{"crop_scale_min": 1, "horizontal_flip": false, "arch": "resnet", "drop_path": 0.1, "kernel_size": 3, "loss": "cross_entropy", "lr": 0.028, "orthogonalizer": "newton_schulz_5", "steps": 19700}
Rows from block 7 of a small image classifier, named by matrix and row number. Rows with one number belong to one channel. Each number is 500 + 50 x the weight over its row's rms, rounded and kept within 0 to 999. All counts start at 0. Numbers have three digits each.
Before each channel's rows are labels from the 100 images, of 14848, where the channel reaches its highest value: "top examples" is what is common among them. Only what is clearly more common there than usual is listed. The data: gratings and oriented noise at many angles and scales. In brackets: how many of the 100.
# convs0: first 3x3 conv (model.blocks.7.convs.0.weight, 112x112x3x3, each kernel summed), inputs 0-55
# convs1: second 3x3 conv (model.blocks.7.convs.1.weight, 112x112x3x3, transposed, each kernel summed), outputs 0-55

top examples: square grating (75); noisy (67)
convs0.3:490510546484523468464332484485490540482531456484476492437435431497555448474496489466357472485445578511546519567516484508510501550487456483527504437529573517474657480453
convs1.3:477470566482439412545376436442571561477625534495515451627501522520459527453514621475504479485556492529522476469470476636477501473506498565494535531506477550532526595478

top examples: filtered noise (84)
convs0.96:506525476534407471553443506335514503543506440468489526373523460421512486518522408464537445523462524485420512418505517468403434533516498542495442535517510487460475503494
convs1.96:597566497461492486500590502545512514460443485477540531490487412495535498455443511566445552520501481549544518481517508465479509592514475493443471512546499532587629562491

top examples: filtered noise (100); fine (44)
convs0.83:451444479500505450470509485462559518589488557404491469349522544575461443540616426457526449530525436511468486501522502448505507427477531525499423542477428414529518452459
convs1.83:538567517456477503367511462542481465398447510423467567418481441408591511523548414488410483560532519417432558502521524484471405471484511488541455507529422591501513484468

top examples: low contrast (96); dashes (51); square grating (45)
convs0.35:456468442483479541388469511500433524510491541528535510499414550460436505480483492415471414515492511511547471501542502485494444470493520619486506535496516566405529495479
convs1.35:385462543588535533391415503499476485399469517514524497514439536446470493496494598687530507499561506516458451613507487476461553525452582517445471437465507467510531484533

top examples: square grating (94); coloured (83); very fine (48); scale: fine (41)
convs0.10:427478461561443482523526465512542447435484438509569493445479552493547536524489422417487560471557493445452502476484496491512551507600538543499521495386425423477580602483
convs1.10:518486516477490481530500514469512453484483503550523490503563504543613511355458486509441459553516519573587453525453511476490416498642554545524540545447454513483505502492

top examples: dashes (97)
convs0.42:488533519505456467478502514556520385490507459474550546494534526500467564489568550447492468500480565550513463576557545452666510485465478515347402605572485522497489519469
convs1.42:486441577482588456456541522474504480532505507406492553462550437437508426540568501509542602488474547510413497514456645470477461533519439466434481573531630456485460479493

top examples: coloured (87); dashes (66)
convs0.76:570385481502501491560541501529531512521461476473494490444462461448473491440475488450487479545413416622501446589549561435504566427479418484614504421442462511600599552434
convs1.76:508508544433487438565580482574454468515538528427420493454537422492541424468538460482488542483527515541440540455488568384546475578470470488480477426558625503552481411508

top examples: very coarse (50); dashes (45); filtered noise (42)
convs0.94:520574475476465562517535512545470497506524460524382441490483547560571534443558622519483421457519533525405455399508486474487501509470436486439472523449479506587547529517
convs1.94:477560478535504600547507464416560531480591514574434576452489503579480534441555411424474502483452512499454564425606488477507466386517478505461481536446598535465564458506

top examples: dashes (94); coloured (77); very coarse (61)
convs0.105:452503432500554558516509392399504478451555514517481468479472477452490416546576564504403519538420551493582498569475494473569430512538466479555515455507400467496382478480
convs1.105:478543560528541408433487498577515515540510532417458450502540469556543590605434455514520418493472607526524544522615524495629503546453580432425461463523556532504545461486

top examples: low contrast (100); square grating (55); dashes (42)
convs0.13:464476502503515533472539507461418512486461499490490485496464544487468532498612528556536521439468526509548482571496486500476482530529656511475485502489542520454480462453
convs1.13:596480478519456512391473505533530479569557471478490526474507450499567464497539484429532461508427472474495483503546483553486569591546489517580435548479504497546496552514

top examples: dashes (67); very fine (54)
convs0.43:487491527502465502506475512492581542488561455491505495455507426523510517486540412395535518410482491401543549510510430457517491549563465471461478368492535503426415554521
convs1.43:525466561452497605515488424526504527476413455486531535470406385540503524523396497546508515486493519539449533481558480496464437573539461417544498523477518585517558453552

top examples: dashes (89); coloured (81)
convs0.62:473482552467507527430495453496531496452509498513497515440552534377566548495545448360514544507474541427455524549511402492541532425533447370490478478454580507513515510550
convs1.62:511575477442526529472492517418482469444517490429460511438509423552500445479420565527440441528514508461430441533497467432409509541482525386540462494528420478503506546495

top examples: sine grating (97); noisy (97); low contrast (66); very coarse (42)
convs0.66:519504471531503489468530539506496531508496503466502511479479544495513481512472539497490478502489503507503457474523546445519544542566460507447493491488472435474462472469
convs1.66:532492420462580477495534593549492456563512438432574440544560559546421468526555569490505467465493493478494551536402517559523553483513560531495472479426437611502522507524

top examples: windowed patch (95); noisy (89)
convs0.93:455516563471505496500518519511490661482546454484427549595509446536552455451538481507487484506481491537507455455500491526487477521481486430604496330514498521486452542535
convs1.93:462416493547489489436466516491465468530456454487535528488456560482468504541545512430551587492556496506477460557540530446565516496534535451534453396483574485588447433576

top examples: dashes (91)
convs0.59:536516563513485463379495491534495474491486547518536518616461468518569464462429520413459511570418507561498499529493461509503483470439507434482460487530558525522421491521
convs1.59:539468464517568527476533443515508526503499450536448444516502447489516437530601496454497595471502511532476533458476528518537503559422531535460405506446524510554545418503

top examples: noisy (89); windowed patch (71)
convs0.73:542527487449456512523566516429534506509441419447492533491555422578568474505528530472515519458482529415584522535488457521468480539616463482460487531484492498447608554482
convs1.73:454518403565547502580544459556569466570493537532558452547455517677470475436498512436515551513528512499482468472476470512504468534659546492514533427484568517495520505509

top examples: filtered noise (59); very fine (45)
convs0.28:446527574466424526456484423452366545506501428547485495464481519564498437506481489516487594512476452363513526478505637509549538420507437493504506498471413479462459483399
convs1.28:535559595531493600499480616490474465502491397502488497533481424497532530537566476496450641464541518553454500510514576427508521409577504485532486529482496523553475429583

top examples: filtered noise (78)
convs0.74:514563549483485497506520442540558403586484556477501434494485486545522517563478460492447538530411415394483513456501523467489484493504468465581522512511452503531526475379
convs1.74:507512557541515552579577561430522436578491445531527499475472509466480581474553438454536651498550478480504512552551505474408482540499464528557472465483590548587409432574

top examples: dashes (65); very coarse (46); stripes at 90 degrees (25)
convs0.103:505451557487529527470535438422533548550423494497446549436523488516551489523469497451478398371502467567489458534612510664505475558395619494498506449525547505551500408511
convs1.103:425455505463548504432555512474541533573455610523489565601565459518462517454596487529438464517491480377440517483485495520453437574431369516503546541558489470566523585441

top examples: low contrast (97); noisy (96); square grating (78)
convs0.80:495496508429513526407506506467506492511544496485488492505489474473494510528582488596528510467459490529531504512495528499515524562515533447480482471487490504473491509498
convs1.80:496470567559485489615498509544524482550444476552533541515521474536497545461464492603491464528521482426595452564460518480536427486574524574486412489418544442570489504480

top examples: dashes (50); filtered noise (50); very coarse (48)
convs0.64:446494464482576543511465473547434520535470458513526549530493398515438432453498367584491570533451469541486434504516568574570495554509455555547427530493617422536454368494
convs1.64:541553411455498487590602512482516473438560518510475415567541464525506562602571363626530497537499473556476435482520436508460475427469447510453541501493516477476543443478

top examples: coloured (82); dashes (45); square grating (41); angle: stripes at 90 degrees (28)
convs0.41:415527555441565480532556510423463460420557547494503338467513618515557476377467448462479463556494474526549620623570418515488484553506433533529429480481567468562490503493
convs1.41:549538548556592481501548474567448508536491507530439502497540597516449494555544538485454542527507439425504422414480534507519503477454542475453432526558462614430531506519

top examples: coloured (88); dashes (85); very fine (55)
convs0.55:528464489432495514556411459355438439512547458514438454421596525520623501542453503433526457417466478472423485520487481483449559472551469512489453478543510457504445500477
convs1.55:426418454515506494565407544482462522467403476442558456401478521508422551552452496564525446524528420511474490485529393417439471524534544390459408484487541485539423484533

top examples: coloured (83); square grating (74); stripes at 90 degrees (31)
convs0.53:551507512518569400446544488500456509470516439479481591527527500528472435438483486514499551568537514495529487542566446566423524537560517517433522534565591613536441525535
convs1.53:513525589493476564384592487433452513489469425583557447455492417586487470427517436530469534550508575466501493424494605453454440432510454433503552448511411433478472427518

top examples: coloured (85); noisy (81); sine grating (65); windowed patch (35)
convs0.82:572504456493526556493451500566484517534406503400458616561485437490347473603485391459440552510464503507564399501543551525475538439590574545447487500532541493456444446460
convs1.82:473517406487508531530465466434563509547553466496441457465549588488416554458420471555491472567513532496438330347529577450510542442473487461518468459414505591496499420513

top examples: noisy (63); windowed patch (51); scale: very fine (45); dashes (42)
convs0.30:524467467473469465493508513506481523704489511539522516540460408524493521505478508481491507475428539584533508460417523468535495441433524498466485517476577492567444446474
convs1.30:542582529491420443439489531537459492544473467435529443503539491520505451536463526494516507512513547443524504492441513522532489451550552515528464504470383515461485524497

top examples: sine grating (98)
convs0.98:468499402524484538509533491558476531646492423572489508449449472534403520584497577481496487488562494529552318451448502478488552500485476477477510487446538499470533444450
convs1.98:577452406530515496484557470535481512508514613432501402546486568576481468546473413442428515516449440420599446531472370540491485495435504511443518496548498540496480479470

top examples: coloured (78); dashes (36)
convs0.71:465404500439484502472520562484483475521501431456496571525500483472528529469502517543545513491476445437535456549482493463683526507485499538565458478474344467518473516420
convs1.71:538500504525496371598535453537459490481505484472499439475502495541507477472478458481489516482487582509446551432468453437594514528428591533463483519544426510488423491490

top examples: sine grating (53)
convs0.2:530467540487453522499481488588464455552467523508492482526465483514503467516418489369557417473480469446538471460516489483494495430572571471466430565545497470537425504504
convs1.2:505496533533542457427458502495524462605486558502508557573510547553424461490482644497538549497505439510495506515445439503554505575562450562493536504415528566497571519542

top examples: low contrast (100); windowed patch (98); very fine (55)
convs0.39:488514480609491509666486500473399503508434462461507533433462450520503517516534557586444508487499457476510494578501477466477561494552578531472415476538503450476479497446
convs1.39:353500510477575551564535473442463454515472484513511487526501500489477514485309552598507550540522519516535504577520506463552463453484486579419631483464511469509518450516

top examples: square grating (57)
convs0.97:429446482447553549452516503457507428483473540522564467475430450518576606489562552413484511441391490490514574505511509475410413504520465442539447496517554481430519526494
convs1.97:524450404493438600473486476519466472537542557558548418545515478564412475494408468466511426514451429502628461530515595616496531475490476488513529513517388477460464502488

top examples: dashes (88); coloured (83)
convs0.18:500433469480428517439496551548422503468502441524464531509499498428431522441533521436527444575546492586501515519387455479524547480495515520648466481548542403597495445358
convs1.18:479454593500524519468469427447504545508546479543529530504486471438556522554559435485467633523527475597477474533492534499472490520532461437443501472493567474523498497552

top examples: stripes at 0 degrees (51); very coarse (50); filtered noise (43)
convs0.111:475488510459442520554419495479425508482640530523502542554455519485485493541498475517561579660427471495447525484496511319362471457509490510547456611522571509463487580459
convs1.111:492444485534467579519430448556536542534516564561487487536546528443469515421435540474538501681493364465499481480535512630491491520479422539547451525525485513564532475439

top examples: noisy (99); low contrast (86)
convs0.99:449495474441538493487471503446435546480448524501509504487480473484468421471459431488467468493462504457497496433478422486489413433487539508535445448526535520459528479553
convs1.99:500468450572528501363470477573487544531452538490535488520538530439503479544432524445499451508484503493533520490499464489464499476554765466460538530512500469484524494484

top examples: sawtooth grating (98); very coarse (45)
convs0.75:548421435457443563546603454551505550500531464400487519506495548445491533519475545495500491502491445492501531499467453512414445445592463469545495552535459516530429444524
convs1.75:435509503530550547490414499543525513515468450629482609535556493469470549477457540470510449451473529550483602465562532385460484544554473542490489542468517598497639663504

top examples: windowed patch (46); very fine (46)
convs0.16:479454553652441467481469524461402517464515540529570485407441451462506595463451476463495414467459422500484444513473529532504493476562412439480497476464517492495506515435
convs1.16:566506544427571471509398486560479547477516562441464563495454526527464354514560518497407549472503509438416553495451575460517593571510518447464495439564423463440532477584

top examples: filtered noise (65); noisy (62)
convs0.40:532508458502395446516526438435507472513467476516435473477539454548503509440459450524491466532476450514474549447438435493402496521488578571366541492461552492410586547504
convs1.40:523566536520529412433517461547548506428458496435436504477498470566484469524438489484483518575484565534545468497574500506618451573438499469388536458467522525547483468461

top examples: filtered noise (62)
convs0.37:528500476505438522553392626533476506471447597455428475435572512500529467499532449543495516543607554519553522446538472456533459426403482489540457539481518521482476495550
convs1.37:442482512565454495457498404459560532455534606495494436535552529525462532416510580488590498508431548507522521484494500482527551483496521547500419505471514495506519480465

top examples: windowed patch (89); very coarse (79)
convs0.106:583483571461510406508491495423514572538513387630482374513490452522545390551520538535506621540515490479484481527437450437536544530413525541391459458462436530517507434500
convs1.106:492495480522495509528457465497485499451518470542631459512432510586416496533452596532530520529479501442521407563448405392448554509455568484445513540426421501462499496449

top examples: windowed patch (43)
convs0.56:417412375465455506523483538452440506548469496508535556539486450492501526460470440476428477469498518514530456471444559513582454520515477509480544438486550471562528669478
convs1.56:494434517536496487518382480551545520551444466603463459520504531457447422445456616461521433493467513514555496533601551472460537493560470536445538492479464547482447487501

top examples: noisy (86); windowed patch (69)
convs0.107:495427509548532544581532539452486485487402490517517489395546517509507553521469448455453467453528552481457573555449459461494403492498377440489557484500522513483474432550
convs1.107:484599534488537536534530545417491421549477471468528498479442495503451517545606522444515550441586538574526494561560561442531572533458549515506482479471587522536487464502

top examples: sawtooth grating (100); noisy (95); very fine (55)
convs0.50:413477515590472516530552437537575507516495519478458385485494484552420431541571529508492518487527551463458550516537438504497448499508582489535370495444476521569564529467
convs1.50:505476436485503469458477538546558530515562512451457560530534510534430432490424571495455456440491484496521629524529571422498488486538447553579507483479548544610478476510

top examples: sawtooth grating (81); coloured (76); low contrast (75)
convs0.9:494465566449462469546498452492531434476466532521535527537544470440593549511528590490536521454507516447575507555549579479463571509517457470528430499504508626468473497486
convs1.9:495529645336446521532554541424572473485517506503515587450466547452540481415564428534509555498479497560466526572435559572494528521459513487491543456602543352416499519549

top examples: noisy (89); dashes (59); very coarse (46); kind: sine grating (40)
convs0.77:527540519572518494493490448533427510520449554533513488615529444450552526565459492453505474481537455425471460487567486472487513529495448507450480484536546484456378455437
convs1.77:509546484475539477568500432527497543484517602563528445491530494561472523440597510418512490493557574503527562461461438488473469442598479548452498501597397507452428495544

top examples: sawtooth grating (91); stripes at 90 degrees (30)
convs0.110:513547500588594481393506552577490551468595471505428463493488519486427545456454507554543405499449475466493540476472407479581565454543521470547511392369471453469437524484
convs1.110:413525467556452539373470448455521550449555519540532467545531491526542486421571552429572552446485489512467595527570396525490514404582459508424538431595563579487586477480

top examples: very fine (54); square grating (47)
convs0.92:629534481450552510464514491437465483504434452517471491537440479488534559525492555434528442455502475501472481496412558480517517445525486498513574519579490430485469470487
convs1.92:373482533500483529490508524530479484534465448498503551484525548448524422587460550528456448491526427474538569574578533400485512579549567532527477533483520580491600498538

top examples: windowed patch (100); low contrast (72); very coarse (52)
convs0.81:505573507523430469420466491485579586490541480538508544526450400460499529505495599535447445528494587470471476448468448496552539491447361389472430508533544446525517533533
convs1.81:496528511528502527473507501458563575500503519563480490407486463443495571518651478428557468592436559493514483465478447469458535477570541540532429573545485527484478550410

top examples: dashes (88)
convs0.63:500524530547495516527491498491563558483519509449492494486475513474578443508395540512499570544491475456508480551527459468482449603493394521464615517484500515542493476522
convs1.63:435460452419532502512514490471437539446475501405521471499531506473464470519508644510498512527546463481511463474556428510486482582503383466409668528537469542455558443482

top examples: sawtooth grating (74); noisy (63)
convs0.89:446476484466509451527506470539485483631522415416432498601529562514441543428502480468420586539553449477455444486462537586544522486505471447500480472532446507505382534476
convs1.89:534593422515526508506515497505512503469491485444482488416547488472483526614425607399486481518445470438519542437461526464550466421485602479567459537521414561528461489489